config = dict(
    model='spectrogram enhancement model',
    train_examples=26041,
    input='log_mel',
    blocks_per_level=3,
    momentum=0.85,
    nesterov=True,
    grad_clip=3.0,
    batch_size=192,
    epochs=103.2,
    lr_schedule='step',
)
Rows from block 8 of a small spectrogram enhancement model, named by matrix and row number. Each number is 200 + 40 x the weight over its row's rms, rounded and kept within 0 to 999. All counts start at 0. After the name is the row's rms in percent of the matrix's.
Before each channel's rows are labels from the 100 clips, of 14976, where the channel reaches its highest value: "top examples" is what is common among them. Only what is clearly more common there than usual is listed. The data: drum patterns on synthesised drum kits.
# conv: 3x3 conv (model.enc.2.2.conv.weight, 192x192x3x3, each kernel summed), inputs 0-95

top examples: rumble; mains hum; muffled (low-pass)
conv.146,094,175,263,258,175,186,125,263,188,157,190,210,169,179,238,227,201,243,291,196,144,196,220,204,194,235,167,198,265,174,217,218,192,128,165,225,160,258,186,187,208,219,177,163,155,168,281,212,208,271,201,235,100,128,254,153,206,145,210,211,123,150,219,155,195,160,194,212,227,235,274,174,176,196,224,224,179,263,270,116,190,131,200,180,237,169,185,181,215,173,241,163,198,219,220,94,249

top examples: mains hum; thin (high-pass)
conv.131,103,223,235,228,295,176,235,253,215,185,117,260,173,271,150,167,171,261,229,209,223,213,204,208,198,210,157,233,191,177,201,224,207,236,229,213,209,202,220,154,214,210,260,193,156,170,231,255,134,239,212,243,180,234,213,275,208,257,150,201,132,225,181,172,251,208,183,201,229,241,142,188,208,146,261,183,150,184,136,267,171,136,240,227,118,173,253,162,278,219,217,221,246,217,196,190,312

top examples: thin (high-pass)
conv.1,100,168,186,174,167,239,138,153,171,174,142,168,228,221,281,219,161,220,226,253,217,160,181,333,141,195,158,239,117,204,218,195,144,162,260,164,134,144,225,244,214,190,216,150,191,119,269,204,207,226,207,152,253,207,229,209,242,226,234,153,176,185,220,229,149,173,176,184,183,163,186,245,198,238,259,157,196,122,169,200,178,216,155,210,182,224,179,218,141,224,229,141,176,173,177,229,201

top examples: thin (high-pass); white noise
conv.50,108,184,249,185,288,131,239,239,187,167,201,205,153,217,227,219,189,228,201,159,75,207,233,248,208,216,166,197,278,150,186,190,241,158,270,249,132,147,230,158,211,141,215,106,181,183,244,202,202,159,259,210,228,215,221,236,175,194,182,196,224,191,231,262,141,208,252,238,272,203,135,269,270,213,210,159,173,168,180,188,165,206,225,191,284,215,147,180,269,200,164,214,230,223,155,198,174

top examples: tempo: 70 to 80 bpm
conv.141,089,270,248,248,166,231,184,152,162,290,178,270,145,209,196,190,211,222,238,277,195,207,260,193,220,241,162,214,111,159,192,228,109,235,153,274,210,187,234,205,151,293,167,169,228,251,162,201,239,215,194,188,230,102,207,234,243,284,279,223,241,229,148,193,183,256,189,143,203,212,214,225,182,167,229,178,217,176,272,202,253,153,198,147,174,240,127,239,127,195,204,167,205,140,255,144,208

top examples: muffled (low-pass); rumble; mains hum
conv.139,090,250,218,218,225,294,131,163,167,185,177,202,221,108,139,229,186,238,190,145,217,127,257,176,217,206,205,224,175,191,231,181,185,312,175,174,231,230,95,163,172,204,137,263,303,247,185,131,203,213,205,248,166,199,266,152,134,274,169,184,203,254,175,216,193,213,172,236,239,243,180,190,150,179,207,213,160,282,167,189,204,143,172,199,173,267,186,239,166,184,163,139,229,199,184,179,146

top examples: mains hum
conv.174,085,151,180,220,121,176,218,184,214,216,110,202,174,202,241,177,187,212,225,162,198,247,174,219,200,94,182,167,169,147,226,173,239,141,203,221,186,98,185,262,197,243,212,178,292,203,157,227,167,90,173,201,153,192,151,173,248,197,203,180,176,245,145,202,203,147,204,192,197,162,193,257,115,219,171,220,184,238,248,202,197,194,169,244,158,250,153,227,206,205,183,203,203,234,242,249,112

top examples: reverberation; text has "room"; text has "reverberant"; clipping
conv.166,104,148,200,186,133,232,168,205,227,281,141,136,152,190,204,248,192,121,197,237,200,172,186,157,107,166,144,143,170,212,222,178,201,199,156,233,124,134,267,225,167,225,190,178,167,254,179,219,143,125,237,225,178,202,201,144,213,208,107,163,176,228,176,198,203,219,212,187,93,183,213,189,148,188,195,263,188,190,155,244,208,133,168,177,155,195,181,213,204,224,140,215,203,262,207,217,136

top examples: reverberation; text has "room"; text has "reverberant"; four on the floor
conv.28,105,233,160,161,145,208,197,176,210,157,191,238,92,242,174,164,189,211,174,202,245,231,239,230,205,240,246,224,146,174,256,178,215,160,276,163,185,224,295,169,246,191,175,196,188,138,184,222,151,174,220,207,154,134,164,197,189,219,163,122,193,267,182,139,157,162,173,215,180,215,170,192,178,177,113,191,212,182,252,214,170,214,227,201,161,215,131,203,190,199,192,122,185,152,80,165,174

top examples: march; muffled (low-pass)
conv.60,108,252,193,168,114,200,171,205,273,203,143,155,153,196,163,201,209,145,237,217,194,220,291,187,191,127,218,190,200,214,134,172,223,157,248,143,223,129,142,209,178,263,198,175,218,267,210,187,204,136,220,150,200,193,193,161,257,195,179,179,207,197,208,166,181,203,189,213,195,204,198,228,197,225,263,226,209,185,215,259,187,215,78,189,247,194,140,238,199,193,184,205,278,220,249,167,102

top examples: open hi-hat
conv.23,088,180,225,206,177,278,178,178,240,200,190,227,124,89,243,172,164,248,239,261,221,171,221,194,258,153,300,202,274,230,187,225,159,189,132,205,277,171,155,133,212,153,207,208,235,256,203,136,157,207,255,136,270,262,182,198,199,182,224,218,201,176,187,242,222,202,252,196,197,219,91,144,189,212,154,149,166,190,246,187,161,209,243,193,233,196,197,164,119,208,168,111,228,211,129,197,199

top examples: dembow; clipping; text has "clipped"
conv.66,086,180,241,201,270,158,175,228,153,218,236,159,247,266,249,233,187,221,284,231,135,214,158,261,220,226,230,150,241,151,184,152,225,143,275,217,141,249,182,157,195,226,195,180,163,168,245,247,299,262,287,179,194,199,258,158,237,195,112,181,230,199,188,174,227,224,120,203,178,174,182,136,208,149,183,215,243,178,221,219,234,164,189,179,220,175,175,187,212,286,244,196,202,159,199,222,201

top examples: snare; reverberation; text has "room"; text has "reverberant"
conv.117,092,167,178,256,149,251,195,200,218,183,95,178,191,202,114,171,148,182,160,221,224,190,192,206,159,198,165,105,171,252,145,232,197,311,192,123,142,130,193,191,208,166,211,215,163,181,194,223,177,71,236,149,262,191,208,160,184,166,184,176,185,149,178,196,266,152,148,191,250,191,258,149,133,171,157,212,197,120,214,154,157,228,224,179,224,233,154,222,169,223,182,243,214,200,131,247,203

top examples: thin (high-pass)
conv.35,095,114,268,218,143,185,119,152,201,252,208,212,184,209,247,220,187,217,159,263,94,271,176,233,146,251,219,175,228,221,146,167,183,158,184,177,122,250,157,123,225,238,196,126,257,116,207,206,222,151,192,207,229,180,235,266,199,178,132,203,172,120,268,155,148,203,160,212,202,200,166,208,153,201,224,138,226,224,152,202,182,204,158,114,176,184,232,148,224,179,161,225,160,182,193,167,180

top examples: rumble; clipping; text has "clipped"
conv.114,114,179,195,224,206,204,110,122,244,186,175,79,124,182,179,229,208,182,97,152,148,168,159,211,190,185,237,234,168,189,212,209,230,210,209,205,186,184,131,160,228,170,134,183,213,239,245,272,224,207,177,197,239,184,138,196,177,228,202,199,205,202,96,190,188,205,172,249,168,174,180,185,199,212,167,164,203,126,206,219,181,203,161,181,205,141,274,206,213,168,103,205,205,202,231,245,229

top examples: clap; muffled (low-pass)
conv.130,111,204,156,186,209,201,124,190,207,153,295,182,165,200,186,243,227,203,181,141,187,219,209,195,214,187,222,116,188,183,222,150,185,165,196,102,265,186,199,236,154,181,177,184,199,172,165,226,202,222,203,207,218,193,217,245,235,180,194,133,208,195,216,233,144,220,203,187,220,197,158,256,132,128,221,249,215,195,199,233,73,222,193,159,228,230,162,247,146,193,216,174,144,196,196,93,236

top examples: shuffle
conv.7,093,295,168,198,182,249,258,242,159,250,269,256,185,165,278,172,223,148,211,209,211,150,253,232,185,258,205,281,231,152,241,164,156,166,201,197,179,222,170,219,222,229,224,190,201,247,221,218,162,228,201,182,161,152,248,272,214,215,192,207,189,225,208,196,223,155,160,197,179,222,174,158,237,121,166,166,217,267,259,194,118,182,245,221,242,160,175,210,144,177,164,253,213,171,234,235,234

top examples: mains hum
conv.189,083,248,217,203,214,278,125,169,182,186,201,162,196,101,147,181,171,248,238,129,176,172,261,206,241,237,194,228,228,224,211,153,189,159,189,202,209,197,225,174,150,194,183,236,156,236,292,210,244,232,179,209,191,155,175,270,226,179,206,118,192,154,236,138,201,248,233,122,230,291,235,235,202,191,209,232,193,189,235,189,154,222,128,168,163,211,209,260,221,154,186,217,182,203,131,243,114

top examples: four on the floor
conv.72,090,229,192,218,116,101,250,220,107,219,170,276,161,243,297,183,161,215,179,189,183,186,195,294,170,200,171,157,188,184,207,196,206,211,234,131,180,216,188,238,262,205,193,158,266,203,225,209,150,210,219,253,241,196,108,205,232,207,206,172,252,203,155,182,180,254,240,191,205,197,199,255,176,218,225,151,199,141,213,192,191,190,216,152,207,241,221,202,168,146,238,229,155,181,146,197,250

top examples: one drop; muffled (low-pass)
conv.89,105,176,169,222,195,222,200,158,219,90,182,160,195,260,132,174,228,241,164,151,163,210,242,190,213,184,214,221,202,182,183,212,175,199,239,234,203,159,178,225,152,103,251,225,205,175,177,115,265,180,194,193,256,252,177,244,177,162,202,234,203,181,163,207,189,244,208,179,237,200,237,285,165,172,291,282,169,199,254,186,188,214,161,188,162,260,174,194,200,192,151,232,250,227,192,213,218

top examples: muffled (low-pass); rumble; pink noise
conv.143,104,220,232,165,79,163,163,135,193,197,271,263,259,163,144,154,229,175,157,174,248,176,243,195,168,238,166,152,144,182,133,199,212,180,179,206,183,257,239,262,236,225,251,196,151,196,192,143,247,203,201,161,221,232,202,219,248,194,110,178,175,255,239,229,279,218,212,173,120,200,203,217,152,184,181,183,235,251,138,235,197,150,161,179,175,197,177,233,255,223,232,228,235,180,216,202,192

top examples: reverberation; text has "room"; text has "reverberant"; muffled (low-pass)
conv.116,085,165,213,251,121,242,154,199,240,188,200,213,102,226,180,262,243,256,158,183,159,158,238,219,218,189,201,198,164,197,210,108,255,261,179,175,264,187,233,203,223,134,178,108,184,214,126,186,169,234,176,250,224,221,214,141,160,233,122,213,269,219,169,206,223,178,235,248,193,218,216,139,208,144,215,154,280,167,261,215,171,226,157,180,212,206,172,267,121,218,226,160,178,206,205,207,198

top examples: crash cymbal
conv.140,097,185,179,188,236,192,157,222,191,184,230,160,243,195,167,212,139,199,247,171,139,158,194,223,178,206,146,222,183,180,161,169,194,226,220,246,159,254,213,260,195,190,234,188,180,235,161,259,239,184,198,203,157,256,238,269,216,212,155,225,195,168,164,236,264,296,210,215,224,171,247,241,229,214,202,254,122,195,143,203,228,227,186,258,156,197,196,269,151,190,195,218,199,241,229,209,191

top examples: pink noise; thin (high-pass)
conv.58,101,204,229,151,262,117,166,181,226,219,299,300,185,194,234,218,155,209,190,265,185,165,222,245,251,230,167,159,216,125,166,164,219,208,233,201,166,368,182,190,161,233,173,173,192,223,172,246,165,214,211,130,186,188,240,178,201,241,181,126,198,260,250,180,222,219,174,180,241,199,180,236,122,189,161,212,143,294,153,175,164,183,257,148,296,234,188,141,186,214,204,154,218,199,133,229,260

top examples: muffled (low-pass); pink noise; clipping; text has "clipped"
conv.181,213,188,198,224,83,217,184,211,230,209,98,206,217,215,214,212,212,235,215,212,210,191,222,239,190,150,189,230,193,202,208,173,215,152,206,202,214,396,205,247,169,232,197,226,193,215,191,199,216,113,195,202,193,196,196,217,192,200,221,187,203,202,215,179,262,177,164,183,229,121,241,180,0,192,196,232,202,373,212,171,201,238,275,211,200,211,149,221,204,195,184,208,175,226,204,219,226

top examples: half-time
conv.162,095,299,276,164,203,228,184,202,180,200,137,208,207,156,229,148,184,171,232,229,172,196,215,118,204,240,241,241,165,223,211,188,301,177,237,227,209,177,179,170,253,173,193,250,201,157,186,226,209,185,250,138,231,187,174,181,174,219,183,193,144,229,291,152,258,160,148,140,156,242,209,139,123,182,216,207,162,228,149,160,280,165,178,205,206,147,153,265,143,234,182,145,227,163,212,200,236

top examples: muffled (low-pass)
conv.22,090,126,256,224,187,243,190,107,243,199,127,221,176,124,176,254,160,83,150,192,176,228,216,154,140,225,177,184,176,162,189,169,189,202,208,195,184,163,196,181,228,195,211,104,159,208,238,115,254,169,179,210,90,200,201,165,192,191,247,197,182,271,231,169,198,190,162,198,180,239,235,187,224,174,220,243,224,182,221,148,156,201,197,129,223,187,249,178,149,227,133,241,196,258,231,182,227

top examples: thin (high-pass)
conv.115,099,105,235,213,221,168,214,177,136,216,207,253,208,203,160,128,248,200,250,233,180,228,190,175,180,201,184,226,220,198,118,173,185,174,226,198,268,225,243,207,185,237,182,281,154,193,204,240,270,228,171,189,164,227,252,157,287,241,176,222,213,204,240,165,257,262,148,237,226,183,160,235,147,209,251,237,203,184,223,238,128,201,145,225,220,160,239,224,198,206,206,207,200,206,272,143,201

top examples: crash cymbal
conv.187,125,187,184,244,178,212,159,188,249,159,197,172,162,214,186,198,201,201,169,221,175,223,204,138,179,220,200,99,179,217,192,230,218,264,177,249,193,186,190,218,184,162,215,276,166,185,134,160,272,176,187,210,163,180,231,256,235,184,137,176,230,260,129,194,212,158,195,163,196,208,234,181,135,229,230,248,210,195,187,233,246,256,261,236,213,197,290,207,186,207,205,148,242,309,249,189,211

top examples: clipping; text has "clipped"
conv.147,099,191,215,208,141,160,209,113,209,245,98,228,109,242,238,235,258,184,234,221,118,198,253,124,81,192,201,182,108,222,206,213,115,155,193,167,139,145,144,226,160,196,202,189,217,219,222,145,217,195,188,214,206,245,176,183,240,192,249,143,183,209,184,221,212,225,190,200,220,170,239,153,121,233,242,192,173,187,187,132,231,166,177,178,134,275,152,156,148,198,172,141,226,166,217,184,181

top examples: muffled (low-pass)
conv.179,109,206,146,131,172,186,168,195,232,189,213,222,161,182,141,192,186,249,229,128,196,235,231,176,201,158,216,197,250,132,193,260,268,194,160,267,159,126,188,174,176,192,146,216,167,246,180,178,193,224,163,174,237,156,151,159,227,162,220,218,172,238,197,225,282,271,262,233,187,166,208,243,164,201,157,254,148,245,255,153,223,179,167,162,178,155,180,110,257,215,113,195,163,196,141,159,215

top examples: crash cymbal; clipping; text has "clipped"; thin (high-pass)
conv.165,146,234,220,187,265,268,218,239,166,220,152,212,263,201,211,171,180,194,201,226,228,166,162,214,242,246,223,244,176,239,274,241,166,258,173,243,225,249,220,231,237,220,164,206,222,260,169,217,230,199,197,169,178,178,221,191,196,224,235,187,212,199,216,123,261,143,175,180,232,198,170,206,200,179,131,237,237,185,244,194,197,187,231,222,173,256,158,182,249,185,209,198,201,131,207,201,175

top examples: reverberation; text has "reverberant"; one drop
conv.31,095,165,222,228,218,230,161,182,171,151,184,168,258,193,148,226,176,265,199,261,215,134,229,225,186,242,202,149,208,189,125,268,247,219,158,270,189,153,201,198,232,160,231,176,157,252,217,185,236,223,174,251,296,131,169,140,249,172,264,242,147,138,221,242,217,186,158,189,208,189,240,155,316,196,193,234,209,174,140,188,257,186,163,221,148,140,238,194,249,206,189,201,245,258,248,191,165

top examples: clipping; text has "clipped"
conv.88,115,190,240,206,134,186,174,149,206,262,223,190,166,195,298,187,170,199,240,184,163,208,180,215,111,134,154,216,165,196,172,128,212,162,208,233,186,146,176,203,184,228,158,203,237,236,192,196,211,117,169,196,231,177,188,97,183,204,204,156,164,149,208,199,163,201,233,187,185,149,214,228,118,288,211,189,213,121,234,163,201,245,147,170,78,205,168,192,159,216,228,165,173,158,170,209,127

top examples: pink noise; clipping; text has "clipped"
conv.119,109,119,260,196,233,266,4,165,177,235,218,217,225,193,185,161,205,205,200,195,251,119,203,180,219,181,143,121,156,223,209,227,199,198,234,158,175,248,187,233,164,218,187,153,232,225,160,229,190,272,174,161,166,188,191,79,197,202,173,199,184,204,157,225,183,212,129,160,192,137,162,205,174,240,200,276,175,215,194,171,177,161,182,253,206,269,144,176,261,176,258,194,236,164,192,231,195

top examples: thin (high-pass); white noise; pink noise
conv.93,096,209,126,235,256,211,219,222,210,224,252,187,255,227,214,122,176,186,207,137,226,255,143,176,203,139,163,275,186,162,231,148,113,190,170,131,208,110,122,125,146,159,153,224,211,179,193,269,147,221,196,233,187,169,186,166,201,237,68,218,197,201,191,147,231,128,227,205,177,187,195,149,254,230,221,145,164,44,236,194,163,178,178,177,180,175,172,235,196,163,198,175,209,168,185,224,192

top examples: shuffle
conv.101,082,155,178,163,239,221,159,236,152,206,220,200,196,123,248,195,222,116,162,186,163,198,206,152,141,202,233,224,160,237,162,231,267,150,181,208,191,220,242,230,233,201,170,168,128,194,248,138,164,125,208,176,147,162,192,167,190,232,117,229,191,125,223,150,242,240,265,174,221,238,183,200,211,167,136,254,171,206,199,142,198,230,175,279,236,155,213,197,280,218,201,221,229,249,188,166,218